config.toml
model = "contrastive image-text model"
dataset = "single toy objects rendered from many sides on busy backdrops"
train_examples = 50862
image_size = 64
crop_scale_min = 1
horizontal_flip = true
color_jitter = 0.1
tokenizer = "char"
vocab_size = 27
loss = "softmax"
embed_dim = 256
encoder_arch = "swin"
encoder_norm = "rmsnorm"
encoder_norm_position = "pre"
encoder_activation = "gelu"
encoder_mlp_ratio = 4
encoder_head_dim = 48
encoder_fused_qkv = false
encoder_bias = "none"
encoder_qk_norm = false
encoder_layer_scale_init = 0.1
encoder_parallel_block = false
encoder_inner_norm = false
encoder_patch_size = [4, 4]
encoder_conv_stem = false
encoder_depths = [3, 3, 3]
encoder_widths = [80, 160, 320]
text_encoder_causal = false
text_encoder_width = 192
text_encoder_layers = 6
text_encoder_norm = "layernorm"
text_encoder_norm_position = "sandwich"
text_encoder_activation = "silu"
text_encoder_mlp_ratio = 4
text_encoder_head_dim = 16
text_encoder_fused_qkv = false
text_encoder_bias = "all"
text_encoder_qk_norm = false
text_encoder_parallel_block = false
text_encoder_inner_norm = false
text_encoder_positions = "learned"
init = "trunc_normal_002"
residual_init = "none"
optimizer = "normuon"
muon_scale = "match_rms_adamw"
lr = 0.0027
momentum = 0.98
nesterov = true
orthogonalizer = "newton_schulz_5"
adamw_lr_other_params = 0.0013
grad_clip = 1.0
gradient_centralization = true
steps = 7100
batch_size = 256
epochs = 35.7
lr_schedule = "wsd_sqrt"
decay_fraction = 0.2
final_lr_fraction = 0.05
warmup_steps = 210
weight_decay = 0.2
adamw_weight_decay_other_params = 0.05
Rows from block 3 of the image encoder, named by matrix and row number. Rows with one number belong to one neuron. Each number is 128 + 32 x the weight over the matrix's rms, rounded and kept within 0 to 255. All counts start at 0. Numbers have three digits each.
# fc1: MLP up (encoder.blocks.3.mlp.fc1.weight, 640x160), inputs 108-159
# fc2: MLP down (encoder.blocks.3.mlp.fc2.weight, 160x640, transposed), outputs 108-159
fc1.482:145138127094098139077100116143088113212166126128162095160095181117154143177084086142107184171139102141167211144108125103094133157117145157127179192126118147
fc2.482:098089164107083125133109150142185109162125147111099133154084103143140148138153082120134072145117093145130114110171098148104124132131059140089145127106123172
fc1.483:178154112176181158120163111133123130135168091130176130125075093172145106194116143141084112089060133090118121104072131161165096087081075164123164150113162116
fc2.483:128130105124131110157111131104113125138102115124161107148105114120148137145100125110106134152147120110104137125170113125106137133126174143103105109091104153
fc1.484:069153118136175172162143136135166123141053120110163111190120122125090144118128196097121110081133113130121116086139153084134079111114129164135155218105134146
fc2.484:200150180120142100141131127142168091101125113129082174112162116145125081133077104138183174157110138142138082079082126088109172120126208082121136111144145111
fc1.485:150110084084132126110181130150088187134152093155175093161159151136201114136132130059101076106134099089101180163107164144176099156130174146143124120130147127
fc2.485:134205108163178097165058108073121112148137210178121125161126077207091150106092146203124196125139120156193075080046070119085125175147172145106146072049177146
fc1.486:121205141111092171130181165138113100137123145136134128106088169105146062186122119155143095121128119141123170109091092071081094110165173202131072114097123170
fc2.486:138172113120148146112168129171148135104179165146151131173158151118112136095108168148115095117114171132125100143143153160211173181128104076149139123187152159
fc1.487:126199133118166111179136107156173126107114131117121094146146129117097110170167150162139132139092118130131123170127093115104104071126134140175069088255077134
fc2.487:099118161113064151131123167101050103105106185193134107122094112152042150049194174127083187132122128124149187154098167108136089150075110074086187166096133153
fc1.488:108109104155166155122160089166183125105177112101150201042146121155135099095110132135054088148126099153112220128114184146166159164140129158169166120131170136
fc2.488:132131111113133144106099170096115132116101130115144088182186103115082148105155124147113150092113160128134131076141141109125120140125139147149068148103095112
fc1.489:136126137139125094134187111115126058117173146102146129187155137169118091147100058136147117152097135121103119083132172198177172118115097169072122160113113166
fc2.489:198171149165122112161095159098106135112103124084103100110108152157139148167077165120093157171132134120135141144058079081090183086158073141109127126116166091
fc1.490:131123109084155135140120108165212131130108138166104084147085154121115062127171149129155133105105164154109120127083158163155183133186127172086092157144230134
fc2.490:106135129134155173169103114130127154120131095114143157149104133141114165143104143133116130125076099119138116147139100131099133144162133148147128107120088127
fc1.491:157171138117116081132153124154094123120100182116153091171140118147103149094092116122089201126097225163093141083092090108100138131129152133166090134158080145
fc2.491:074107126137141109097219091132067215098099144143206158156113129112177074167117110167183124160111039104123137136084182113099141093049098120157174202192143076
fc1.492:134161122124134140117179074151153087131124091129129156131121177123115123122077084157103150150160107106124101161138116072112145173165129160124040136113136115
fc2.492:135136088143163144100064113085140153137151148119086136082122112177182119135150179130160081104167090168139143154131111160096115101183165125184132159110162131
fc1.493:084153153082149147147175125120150124105161102147144104123118156117139069144185105103170098091126114192135121094093162121173133080160099145120070170068117115
fc2.493:115087144150109116104118188090178171141151132104053201101129112095151113164113123152144165106141134057096142121071157099177117118065197135125109122095105194
fc1.494:092090172138143163131138201129076149089156139144175133076130163137112132148121148157077133126092107187093156153157131137092154105121122122127127179090122116
fc2.494:171221091134097124066150129188127139129081015114156103198079093115116114144160147120114166101127170103170087063150170150163099100087163106179134074176125140
fc1.495:127136119087158141143135101085172086140145074141160161105124122140170130158116077140142167176149086134142116123095127184157127115083140129092101109089095152
fc2.495:118122159225153198085160127147101204116120104128103108157111192079133075106100163103137172046110162086194136096093157126113059211100162123132089117127166117
fc1.496:081118178147142092126116143087111143113153130087156171186152122110132125091123090153108138181161110074124151068149099122111146098160123155150134158122157105
fc2.496:168179160150074109116084132153138136154157123098116131077137114196131152105221150132104125116129113180142135217132086054090160127164070078105136144084116137
fc1.497:160154105115177099073151147132093140102177146122086097089147106078107092100166126107145108108147161075129153136101141158157111145162197154139146153152094151
fc2.497:108133125112131106121121126127135113128132135107127135121137133127127114114124127106127130125124125112124122118136125134130138127119126158119121133139119139
fc1.498:124154132146158166110119133119121097094139137078146131072115118164126139125108074113159090164182081116150108148137169166137170117149108132137125195109145097
fc2.498:111108080174113105157120103133098120149145144106103107161145140161112109124098115126144148112149158112121127098164134120126140138104144160128131126148138166
fc1.499:102169141204117181110145088124153123128109112152114107151088194132121104098098138149177138172068147065107149150145115102118155114104134151175159125158117167
fc2.499:115105154160128145117149133091113146115126155141110111131146102165143125170149110101117103143108112162167130146152132171133142123185134147083143136111147153
fc1.500:135087119174162096068158139130132152092158118166156159169121145117145147105134099102135126102169171135159153135106139127138167121097111139103198105115066133
fc2.500:099151098038125172119048115197155110175122145161155078159165140117134135162132164162157107122102125157153129132169118134151126167145115133127112123114139094
fc1.501:126165139142137146101125107148117091113138130102111157102132178104148130113125135205136119088112103151094194082085074144155144121122123196102120109108098099
fc2.501:140112104132159150112145126099153151138149120136115169134121142131121128118138131127122122135140110090131125121125128120157187126103095142112114121147098140
fc1.502:188132140167170156125091117108127134121099131105126153119130066076143115079093164107100150171128155088095163139140184152132133090088128215141169135077142117
fc2.502:109120116099135094143105129140085105117103087099104099117167119157077158140130126124161167133088094092100155172101150073134134154135152165085139122135143107
fc1.503:085130133111150137134129130141125119072167152135114148072104079116133134089135152136149096075089124121079155098143140161107089095068170133122154146168159123
fc2.503:119117102100185096099117093082206187129074155120121125083195158129114162161070147176116165135099170117186140095099120133166177066036099185130204107129184209
fc1.504:105098094082209088190181133113157162109100140184140174102145149183168139127146109093188063123115111117073118140081101143143092141134150182089129140133108152
fc2.504:134121149174172096144160168117137073169160090127121138132146114146105072141046077166120128091054127129154155147124082073142102094145104120121112126162202110
fc1.505:192061131171145081070071159091072160069117138169152131099137122103154106119183074108166155107113108121120128150132090155107129114106186160132092142167087099
fc2.505:108124164125162124141106127091127129114116118105148137122140164131115104133167165095140122120136109133138111131159126134141118142136134129140117147137117115
fc1.506:155107118100096069161160173092133161153126106124179137135143083070163067180137154164122106083131126097118173179108127170128163114075155117114162125168125127
fc2.506:142169116125122076088115092140130030067185122117114134119134060150164138098119166126142089103100166112164125184149083129199159164057117124157096123057132224
fc1.507:102110138126149154166090134138193069081137154140148161097132102134101139101133078116095126168176170099129139163153122130088102100106130095081155167138108186
fc2.507:106169140140177159108085133146128139145151161164161093122100170122154091124083086138148115145120073095166143122209149132168160122116123146070121065131062104
fc1.508:100133105120099093162105175170138204142079126114097145132077112158130103122112069122127143101133145153154090193169091100120103097105157134083144114133115184
fc2.508:076143127133123102126084113125123120137107120132123161118141112110081096131124074108146139149113127130137122141099141119120117129115124161148096107126124143
fc1.509:130127168104208161107102127170133115092143150089146071111173152169165109084122088118107140143132172145160127122163149146137118142093123133155146080110089120
fc2.509:113158124100136121106114130145131114111125133131127125124138153129167098108119150116118140136120136119143121136147129127109113129095112167123114129147107121
fc1.510:119112095185226122131136187103162100061111153221122140114084121165168209171114143058179147083141094100117139122163070175059122123144143123082103096058114161
fc2.510:141109166153053166143154123110086146165153099069141175095122179133143095170086114188074105117147152158118070074038100087125175105138112079072125148145132124
fc1.511:114147111131176102123138088139054090084071148116089124077144169120188162158076129123098119158147140133111147172125142122167147157103102146128104168119084082
fc2.511:117142137160180157112107082118132115134114156136122091093142099127153107106116115106173105122155137178152137119164080107113176199118091139170133072121170162
fc1.512:091111089113134113108123058177119060093072156091160155069118132116082101108142172106106133098165151161159103127119136135105088128146068175140095155127171146
fc2.512:106133205088096129094129139127105127131143169124188156139126140133133153100119157139111145146084146084135137122102114134126126138122143188182095090119155161
fc1.513:149131137082119065102152121177139119089138157146107157174061156110143096095192093132148145117201123164167155098117146123202170120143156160133119122077083111
fc2.513:099102124132110138135100108125136139153144119124132153127099116115165131136144112106108126120090117124109150118146110112135091146133135128114066142102138141
fc1.514:111104088102133083071100159118089146131094163101147109127136127134087136156158143163146207216091124165133164080129126100164128167092146186140116111151152113
fc2.514:108147140118129151121130132142158137109113157139135125137148118096127146116130159107134132129083128144139141111126150130106150131122118177106144131116101120
fc1.515:145129069141098077130068137126083124143182136102074122183110110182129138140157167114057099128157058124137135146103169113135137212106123135164236111180086103
fc2.515:119063147151088121122132157178119111132076064143093141111182122231155129133173122152156130086166223126126085117083138182145121036119175081170038110088162129
fc1.516:074125095130153150094132126098131107146106171119148129143148180116111095104121155080082138112113167108086121171176191098185148180120157135139106184096098122
fc2.516:130129122115112150129134156089177118176154105095147095141084123135116122117149143121134111151126130138101139109119131105071135101122114171123119097104155099
fc1.517:084092160175092142167118118164146157160168144018100140122126156105089147156137166107161092136092079146143166111128137082114098089149147126110127160160144127
fc2.517:107127101138084137082090054112191089132127147144141100073081139104112112124165125111083164154127149093139124185138071172102177115110161140134152102076106150
fc1.518:139121106148077112113169155215127084134135093155160171145118115074146127133097126102133170121134089115115221122158166120122184117177142150147127153119136154
fc2.518:095124172101122108111078136141148144069112142070157103171114142110045076175193105118124142120159111159121135137118112113139073123163131120133100114104126105
fc1.519:125122169106133212121112187140155147152168118133106133094030102185154094153137100139105111145122162111010156105166124171078147141177156115146166129103145097
fc2.519:129126188093073119166097158093145081112104087116102106115121148151172125092081062130129095126116119116191104117110134047129079088064097087117073172150136204
fc1.520:106176208141196110119133143117164136143138153124122163125079168166131143120136116071120097120114078108100099116085133103103163156123127158054156164114105131
fc2.520:139031048121147157060170145093071104083123134161082061079167116153098145104140078169169166148128109178163165152198194137238093130168112165188137050156180174
fc1.521:101130145086104143121150163138131114128132072086152143106096172087080116146127150073130075148167180156128083050157099096096062105173113135125059141110157041
fc2.521:113109138124134146118138133076109136126138113089114156126128149158139119096109142097114115122159112124119132116129123106170149122141113138150105108123127135
fc1.522:094107167072136084072088114142102073144126144183172125081200102104062142081182173147171090134160142103111123092117149102105124078107121150132141160092152091
fc2.522:108161119175135118034135136169146186117131159124124132132123169136125117117115072110084188166162085118127111115132112133075159161146132115125154155090112069
fc1.523:153130120165147100144122115121132141116156102035149131121186086160131115127164134108139114105090075102145068058097199175123109088143147136166073136166146145
fc2.523:136127125095176120169131156090150150105094133136126105118162121151115123145137087149135161155190128138076135157135099072156169150169132129136130110102163100
fc1.524:085089144145116113170103070130144177080160126088130113172115182130066137134192092125091178132111045105124123099127118162177165127087096136070076148139089044
fc2.524:203097144097158111147101096156149076137106085155129085131153164067108165082076135147094050155123134150141156166186141151107130179153080124104188143118161109
fc1.525:099141076144128088137123171125115104141101133133159129089150109122170121129182124152201118163137126141139162128112146157157117145082145178120086107113153062
fc2.525:117103152090115134095173160136142146110166131106123174110123118125156124091134123119106130136138070086116119125093115142159167097110147104086125094125160160
fc1.526:083116131174106088132132095124102094157101136160134103179126118113107111144069109130133098134174162116118146065108194153132124166146184159162127141089109138
fc2.526:094123119115120140160136115127162122121158096118110143133100172081154169117176115112120116157110126137181175113151106109074122129091150139086116109117108140
fc1.527:101132079121158120103149108092096074122138143077194124118119183117107175150094209083107135069156159135096143102191094081145065115144143131186148135099101111
fc2.527:109111097127138125091129114134104128140102121107158136125162156155117139130121114119128149099134113104128117133099150133145137130131116146119124135108120112
fc1.528:165184137107134111141101099159089109083166107065212111167146093147102106143130101126153062116120111161163067120184160112235117099092142164154128132161197109
fc2.528:123008165228108147142161130086180182193152141123103079189221112123156179157142129117146204044112153144144161085046087103087093134197099109149151141094048038
fc1.529:072117162136113126108104125183156083101202086104082183079099110120151136145087194204144105167105133127103156106116143113132151059124142149145109130128134166
fc2.529:145102114127142128143110153141143138134111146121104127125138135131192119129134139103123138123105141120125161144119154133148140133148090116142101132122167141
fc1.530:083103112132067170116154121118111115115094196125126118139127123145154079155104128172145146139120132105094081044119098069092120135146137177128095121136090134
fc2.530:122132191082137114082138131148140112187109156121196158091060134170143141155140099135142185142134169110162051154137109140123146118081113075126115151110117125
fc1.531:101110144109112160146140176193123135114116135114127068089103147105139156086091111151108167154163066093118090106052181222170181088106083119159143122168114166
fc2.531:144071148212077168148090161095154135095166177207143115177142157137082170163203164100170072089178194164127147095215071164156139116139029134142110186127202172
fc1.532:138162134088079194115134134174096180150114115120124148192178066095092158120162140102100144118053068115098091175095081146118143108119115124098133164130115128
fc2.532:129054107109176059088186116057122118157132106106106132121094120165134103117093183178170120133085172113155130077145084113124126149099076118114126100140119124
fc1.533:120073139164134158112110081117111072103126148185184120170046167125175102093108075123142111148125082171139150087165140048109177047146109115105144161146110143
fc2.533:144109187089151126162108122077189100208158100105060102107229019176068213187181125123192143123148205034094076199140157106127096171101167128124180034048100118
fc1.534:094164119107148135149132140145104135150100087103153097177109166145112110175081115110156134140166105081132139101159140114139167105103117141175092121102115116
fc2.534:157043082205115123142121171137090117103130184196103112128150053067174156043089058156132168134148091151108100095079131149037211084099151068209185173232150178
fc1.535:179111126124119095080117154157156054170123124085122100119146150135114172140100187168137159135094128108130147067201130093098160144104146172064137117067124126
fc2.535:149141016167117130179151123137126112142095089166113140148132079106143170167175056091115092197103163114072132167140121194122125128208185048204073153132158097
fc1.536:152097148129093162109132138117118151116117149148070153127208062153129172109154154073118100128149117107140156182158139125137133161113135129171120143188147157
fc2.536:134150103159156111113128147124137118173150126138117074101098161144125083133124113146162149083171131147087140092150086124097116120150151124091165128119154132
fc1.537:159053131081103177113102130155146123121081154118092100096173126028166136126144120164122161178144110173074157123144086117114099147124178143150078129149102139
fc2.537:188168167233065128179087094087171179129168089099053109098124145180160111136079145159118154177108075094112149120122159157138118100151089106114158140144111139
fc1.538:105150185157114183122118106160089077100115115142123093115159079173102128075121183061100152132096090147113151131090164143140131133161186155130128138091096161
fc2.538:090117138103114098122122118153128177095135118117139125072122126113099108117134113100120164111118097134114155165122165148136125157115146181137142114156114169
fc1.539:139180083172110145099118122127104142155142100134166156092147120072148090143144086108136122108116121160119146052126091110106100112084151132151103143108120188
fc2.539:133174104136128124093115169122125099150113144103150135164154108096135135087131077105122172119128170081188104044146129161126142128158089164140101154144142091
fc1.540:102125132125127123098132112138119045191146117071125114152124148236114130189189133160119102102131161129146068071160140154132152112107102146135130117126138151
fc2.540:157041100163110089151176207142063107121134137151156131137139158085177097132085183140118135186098098167127150103155178131125119244149085133112080142143069106
fc1.541:176116091133151162093188152109114142151122158066126136125122148054173105133108086130096103087116090130087108115193089161197139116137085154127114155094154156
fc2.541:183115087119149125115160102134112120107185116225112085151134161234110110138093104115134158141151140112205208181123136148092130111144153134124168118056082134
fc1.542:135170114158148139151150094114120207136195136067154151131121137152131122178135085148104129134106138121118124130164168110101160095117124129127191177117140115
fc2.542:118140126167134123148090123094120050168126130142089076135196154078091179147191145099142093094146152110173112156129151109141079164110153092090117114109108096
fc1.543:099080037142127126120144119156120135212134119081126116145139144152152131164149135139114148137187061099176086080125093095150125086135109156095117129116132136
fc2.543:089158188143133142142149089165189112091107105147125148116066126112072137111115180169171121141142069119153149111156164132163101108094161135156134154174090143
fc1.544:095171163129136094162164139122082158133149144118152168117157211068126162111131148174106090135120132147164091108100074107154129150163143142133112133096103110
fc2.544:085147138101108129115100130113129102160141113170095146071134175139104180151176102174118123159160158139104104150159162077133130153097138104154097116120134139
fc1.545:086094132068119093126134110135143156115104135128128119169071137141119117132089152175168154114125103065127123116167111088105051098099084177119116115103143156
fc2.545:186138184120094146119113106132117137135121079072178136117149160148184116143120121129059127143101123145128165102097153127057180110078084123141165157100076074
fc1.546:141101132149121155129139139079100114124076153133106117105065075103140134119128143069142141153135144142151140161165132076165163140123166139130159112100056159
fc2.546:124126139107119131123128118159123145125118127139140097109144109145107111108107119124183128123127117135083112098137129135106136128129125147126079112143148110
fc1.547:111105125111100117112128110112197126174199133144154132093126168115142129092189067074138102103093169179192145123099097152140129110106128193083060120125110114
fc2.547:133137137186150141166091161156114134085112109157126124169125079148184173105046113200190158102178110110082140087114144131091107033161148091076192163072100114
fc1.548:168149153085120147155103117160078102076148178149211103128150125095139109117129097169165121133113079140072161141145113084171175111022121139107178171144106101
fc2.548:143164142182159145104072112068155096181134146053135124129156159106141172158159121054145112125118160118175092131018175157075056093148090110123170125118154129
fc1.549:070092132140116134129075224170117102092191058147085085124155152066118101149128211215198027139126072137152127138097120083137228165153126200089190128088082144
fc2.549:094083137186065172086088142154165206114101154189103136134146099186136057136119060105130055207117120132172223228138097132145143100123109065104124160175130247
fc1.550:052182123134098102134042138085133098070114145133117097106101119132136107154150177158149108179104149103136135133152087132133179052096130079108132150217081112
fc2.550:143089159111104110135157108105071142126110120187154108121145202119115145113174125054096167105142108137154162144122148131168155073104083185134148129171199163
fc1.551:161190143150117054090128139137106086123192148173152111121094066118147107161108122136130158120170121141125107138117125163125151181159073165126158157107155120
fc2.551:116123122115113127110132154115131125159112136145121136123143123127112114118129132123121132122125135106125127151136132130117141133099117163111114124141123136
fc1.552:135123136137105137097131117146109105117151143097167115066165149139135130094145142082123124095149122107137100137064168173147121136103159201151099154122116099
fc2.552:126131127133132118135124116119131131116117119113128135118151150114117105098110121112131128121138128094128142123144149146136120112101111157126109131117098133
fc1.553:072170193081118168136130135133171121096130232146130139040089145192076123112076151162137114138169122134200170144144165151098117119120091111093074132098120128
fc2.553:142060076134096071130162180135097130101123083077092155134146070130043182111186129089152077159162142113114085117070145100144169161154247104152154081102103171
fc1.554:101111086106183126135094172173089155142086112149105093140086090132150169125140140089142128166153129107105136100115166155130118122141112167176105166093093191
fc2.554:155139149160144180139123148142156094082130143133129135119153169121077181084135200070164101119106147125129129121156130151153096152193145120127156144172138142
fc1.555:103130151076124168166133112120154098087152122037108163136124154142121102207193105144116095098115123130145094183137140150093098120143100167136112129106074118
fc2.555:114145124112145153131156133151112105157100123105162159142126156120114127132135119101118143150134102119085118126130131131158125129105083129140147109136123160
fc1.556:139146153107142124127158112193102128134116169106128135174148133158120117075109132114134147161100090125127107087112209137108157129155115183122138166136163125
fc2.556:107117068122159127174156139116126145100075129125186105136127114133086141112216125114134092165111146165069161130117127084140109116121110173133121071154085107
fc1.557:132083106077108145146117127150111117159144098139123117148110111118133126133183143127169110114134053162122177138102136094116127159182138155126111143153204141
fc2.557:073135115131137117136099179119148147125138083135141164134113133127182080159108106117109125101068096162143124144093146155128121130131143160120140120102076123
fc1.558:121131145167145160099125140147141120113109127101128109108101156067113143104138130153108101077163149096140129122154123133122121118128127177133157114152104141
fc2.558:084070104117142074145127126136104088148127154161060138135120142095144141120149159094190206162145095121111098103098093172148155150108136112125083201162138149
fc1.559:114096161152100104113136161138136108137099097139109178153085104203165147138163129159120120136101067093135149118126177125112145180075162110152101120143101116
fc2.559:056160109106139173154146126082137129067148144078076135157174116090056124082086139113143128114161106153155110146141109157169150145133143151115158202089098131
fc1.560:143107161125151154117091140179080108129136096086102103105158129116180134033138207114118203175113174056094130135084105107153202170103142162112163072163080154
fc2.560:125164115177152136144159162128135125127172173167038145158110100061124152164156114222099062179149231065112141096103118208165103159154187074129127125091136089
fc1.561:089069142095178082150150123188153087118107110205107176084161150149112093072072184127134163201078125119140157159119132074161130151113076132158118105176068105
fc2.561:147128098066162178094086110149181174127097119090149174173130171128124105165156108060152110117132066095091080106141148113072142137144130213165062125112138088
fc1.562:111113206117132137151101151145050182109141112185142195118115072157111122113140159113120119121117097122105126126159114112208173142177110099180131163114091144
fc2.562:143156107107122132162112078072142163158101139082166160042201186072130138135155159093170164129087101142132179087152081152122064138163104164156194096126141115
fc1.563:094130099111172134112155125119146158126129127027136128145140156135137191133152098066120146126151139157154144159150098141115159115161123102129145131142117099
fc2.563:141167159141096159192130158111119113134099114139152091126178136110106125155094142172143128134146098146179070100136129117151132093123157181120124038137127146
fc1.564:102177138198119112187100142124116078132080190111081067132130136158116136120144159138170112161112170126110194127107090158112153123109122223135119149108114111
fc2.564:194087108109072212111152090087038242085066033048214167149160201130170115238079095155102135090072114134071124088180164107132052225151144136182094198145197086
fc1.565:095118139096138103173154156149047112145101153119101114098147125099159066108132118092094085151164130121115113162092137154122142141061129131110143191109138106
fc2.565:111128143113126119111125115080121115119118149121105119117136134103128115107128102091097155100123114129129114118148123119130128137121135151109111136126110124
fc1.566:121128165117147101064122143098077105105089080137225134104122082086148147144113169144159108151168030094147182128095166121126139173147140158130156107101099138
fc2.566:085150094143109121140086070156146132093109111106136106164060114114156147092170110058113132132110109106135160114122089128162127126104122104133129103134158151
fc1.567:105131128139177096153123134147176119106158080134139128120092115144118117109157092161128161127101139114101164193140123102147119104138136155118099152109114130
fc2.567:113136129104125130127124130147145131120135124131098143121147139141152124107132102129107140147107116151112136117122138116139122128111149164129136129105097136
fc1.568:117149138159135153144133194140104180144101130064187107116099063133152062105153177063162109099119135098098142132174080135119122163140122130146203140141201113
fc2.568:121131100096108103142146119079090141148122163137127090162073124147158112094162083089126095077107109156052173100098129063097158135181143128114138104041129071
fc1.569:073120105125140061139104141132132112147131127102115142200102120104190060145101100123164162126097099141111154130101145088111095074101173156171103077080121098
fc2.569:135044100127130092097110161121115138117111108143123170150140143139144199091161208151112095207143116143103114147172160115148128132228145059134111097198166128
fc1.570:165028143138092126156129147141154065105142130130086145234058126100116131130086070142156154105135177081111135153151059036148162127086153140160122127212082108
fc2.570:059116132116132140145180119112089133170130161149137138108135145124155121137121148140142135146137101133107077185123147075112114138142155123150117157059093119
fc1.571:117102096133134137116102158106133097103108099097152135066145165173114130116098149153130133179098100124145161149060114126176125124139116163108123106165094131
fc2.571:105140187154150139126110128090169137121125145126148167144168119157127135138133115159081138076133146146129147141185148145094095163098126129141212138139150093
fc1.572:098160138074074125105127055160147199126129116145119128173121108136058140187164134140135109167131098133133085105129055160185135084118156167127151104184121052
fc2.572:098063133150099098147147126095040033183183172166119132072107206118126082120128105157136129103190165151083129158135204054065142148095081094120180198115149143
fc1.573:152121187066126201129139115182141083118182062110075130088084173152162124175159150117154110110160110119109133097135139084123123150121154144096134154107064143
fc2.573:142140117129164103099118145092088182131157138182136151144105128073124116143113143140095103114157130167109124148097103140155114155157128111121144162118100144
fc1.574:130067162135141167143150187051166105101101073139143179111139102157132130135097099128102146174179107147120098165160121113174154089160164152139116150126112110
fc2.574:129193073178195207120127208125111132074208184149163168062116175150111138092078198141143063052181171191159180202118101073096150154136120000187156136112157120
fc1.575:101140046131134130124115185142101156117159096122110065118162108138140210139109122139115121139192191127116128118174124161127156168081112164143105171118123078
fc2.575:130110119108137126178146125117106100135143155117113129119131107051155154119088125092104089130140158133112100095097108136067081125123101130126115143106158093
fc1.576:092110063183127168133088174129109061144137116077161084145143122134131160118115140058123144123107114110134143125093111110121141076101112186099099157107180140
fc2.576:108122165154117146123106093106162125109097121099103106136144122163153081116069131165104144050167140132097153126158197119134075156074131117129118104158165152
fc1.577:144125122099140158071092097187096167075148155103142090083060170137196117082140183172165133184149117129108117200158091127123172100087165114109101057089119061
fc2.577:138007141118040127200146194089065106129132097084111192237043064069156095183123122168159159130137104150123165118124201132181114170128092069064127139056128140
fc1.578:118143169185125095098114111122050158053147053124203145147188129138159169079134164141111111134128140123121129109148104147156181124118068140147132092134078208
fc2.578:101177149114175083077132111170117097151124127124080079107100178146146127109129135056113108084170116160109108093098129106142085130116171206117132156135114128
fc1.579:120122070125073125142098117111189118119088156155110137107101083128104089131134098097055174116179134123145113159166112086131158166107117154129104128128143129
fc2.579:136120101114138094137075152157062158155174081203135071123101129127109084064124135108146092137196174155133085148174151143126139148139112144154061100124122150
fc1.580:120124084135180189180147065103077094124105095098203137102131094174106124136124171146091146149172159139170130078129149178132131091093158157167120158104109096
fc2.580:091148131152142073140193102166131203136189121117110145179171100057085115134174100131125125173116083083157174122124120122070136126131119149096162120161128113
fc1.581:163153123140172181105142128151179127100128122100142168108140110166124143194134151167155078154073133124051074116152094151135082049116226175131139138157127140
fc2.581:104122150150092140200128171107113133107110135147163124132100139128130131068126124055129105098104109114150125101091126084082213125137078117131152134107168153
fc1.582:134122107193119157134117162122180161103138157141123119110139056109157117149112162147100143125119082155108164156143123096082140081132112190175093068141150152
fc2.582:126181144090105130083146129153132116120142190108144085166114156128128130134131101071109134189144133177082172126136137125141127112076205092150128138114081061
fc1.583:122168173143142114120078093162087112108138084121180132129178124138125126142101065060136112096144102100100149066112127147094176138101162127095141102120108122
fc2.583:117146120118114114110105132133123135133134132133112137141145142130122118097128111109119127133116125122132115130159133131103127123121128164125104112132104140
fc1.584:073156163069145109150122130090143148129140065171162161075142138163145187073147102142109119191145097194107140149121163179171112145125073108127185065156093147
fc2.584:145153159126109169128096137171110115163136159105183170109068125146159123141157083128124105079114092130077109118112084094115122093179197080092143156119151111
fc1.585:143149138143153104160118148149142143061110104118163129129131097125070163199162088069159079089159108152156171084124097142224156134141156112142178150170085147
fc2.585:143080141134083125097130113130152102175108112145099135106145102138121114125151113096164097156160107123128108091141137100113136066104133146162116133102161100
fc1.586:132118142151105120117104136102122151162091104122121115148144143161137159080091117060101142121151191072156132134152148090153168151157175180159118099166104182
fc2.586:133130134112128142123111154160092110068117169108135108153164154129141092084097099069166141077160107098183126120098107149129127151115121088162134136134137162
fc1.587:089128092104119147153139157113112124133172117117172144084097123146117107138083121096104082148154118170127124075154144115054122121133105138122093135095167076
fc2.587:094084121145147167170152147059180149172163154164158155156120154159157138083097200199154122133115106186116083159156208164157137167176066119196139143113190158
fc1.588:087119181131133151149095137144142152072138156112129182150115111152106136106118161085130122088198107143152108138105102119083189108073091114093106124161096154
fc2.588:108121104113142108138117124120136131118113119142129143135129127123128114115126130105127131137122121131134129135121108147131149119118115159125119145142109131
fc1.589:143187160128162128184121086180087124107115098069071154107150092170139130115182130151158089117102133146069102073098089167139125129111111167116158128139140109
fc2.589:108130087081170123100123160125133133118098156180100137143124124112136150070107135105116114080140087075140086098111139147100155085122077133133133126102144115
fc1.590:097093097175152121167083120093096126087177098064135081156123156161140166132120121111089137085121112116171152093154146125153161158128136112150110117159130097
fc2.590:149128155153091167135131156171134147179082125187155153122166124123119116184133157182153096156107118138170120186149047079161157134088100118158108109115149135
fc1.591:064099186118071162080121110139199156123140087071078139124129086146112145155087129166149094146158134160073140118134130134116110121150159129114111164172096131
fc2.591:149186133092172146132093070147112160077176125147144113160154098149111120140186088119105146106093086104138160116134136144094101132143178152066104115122083104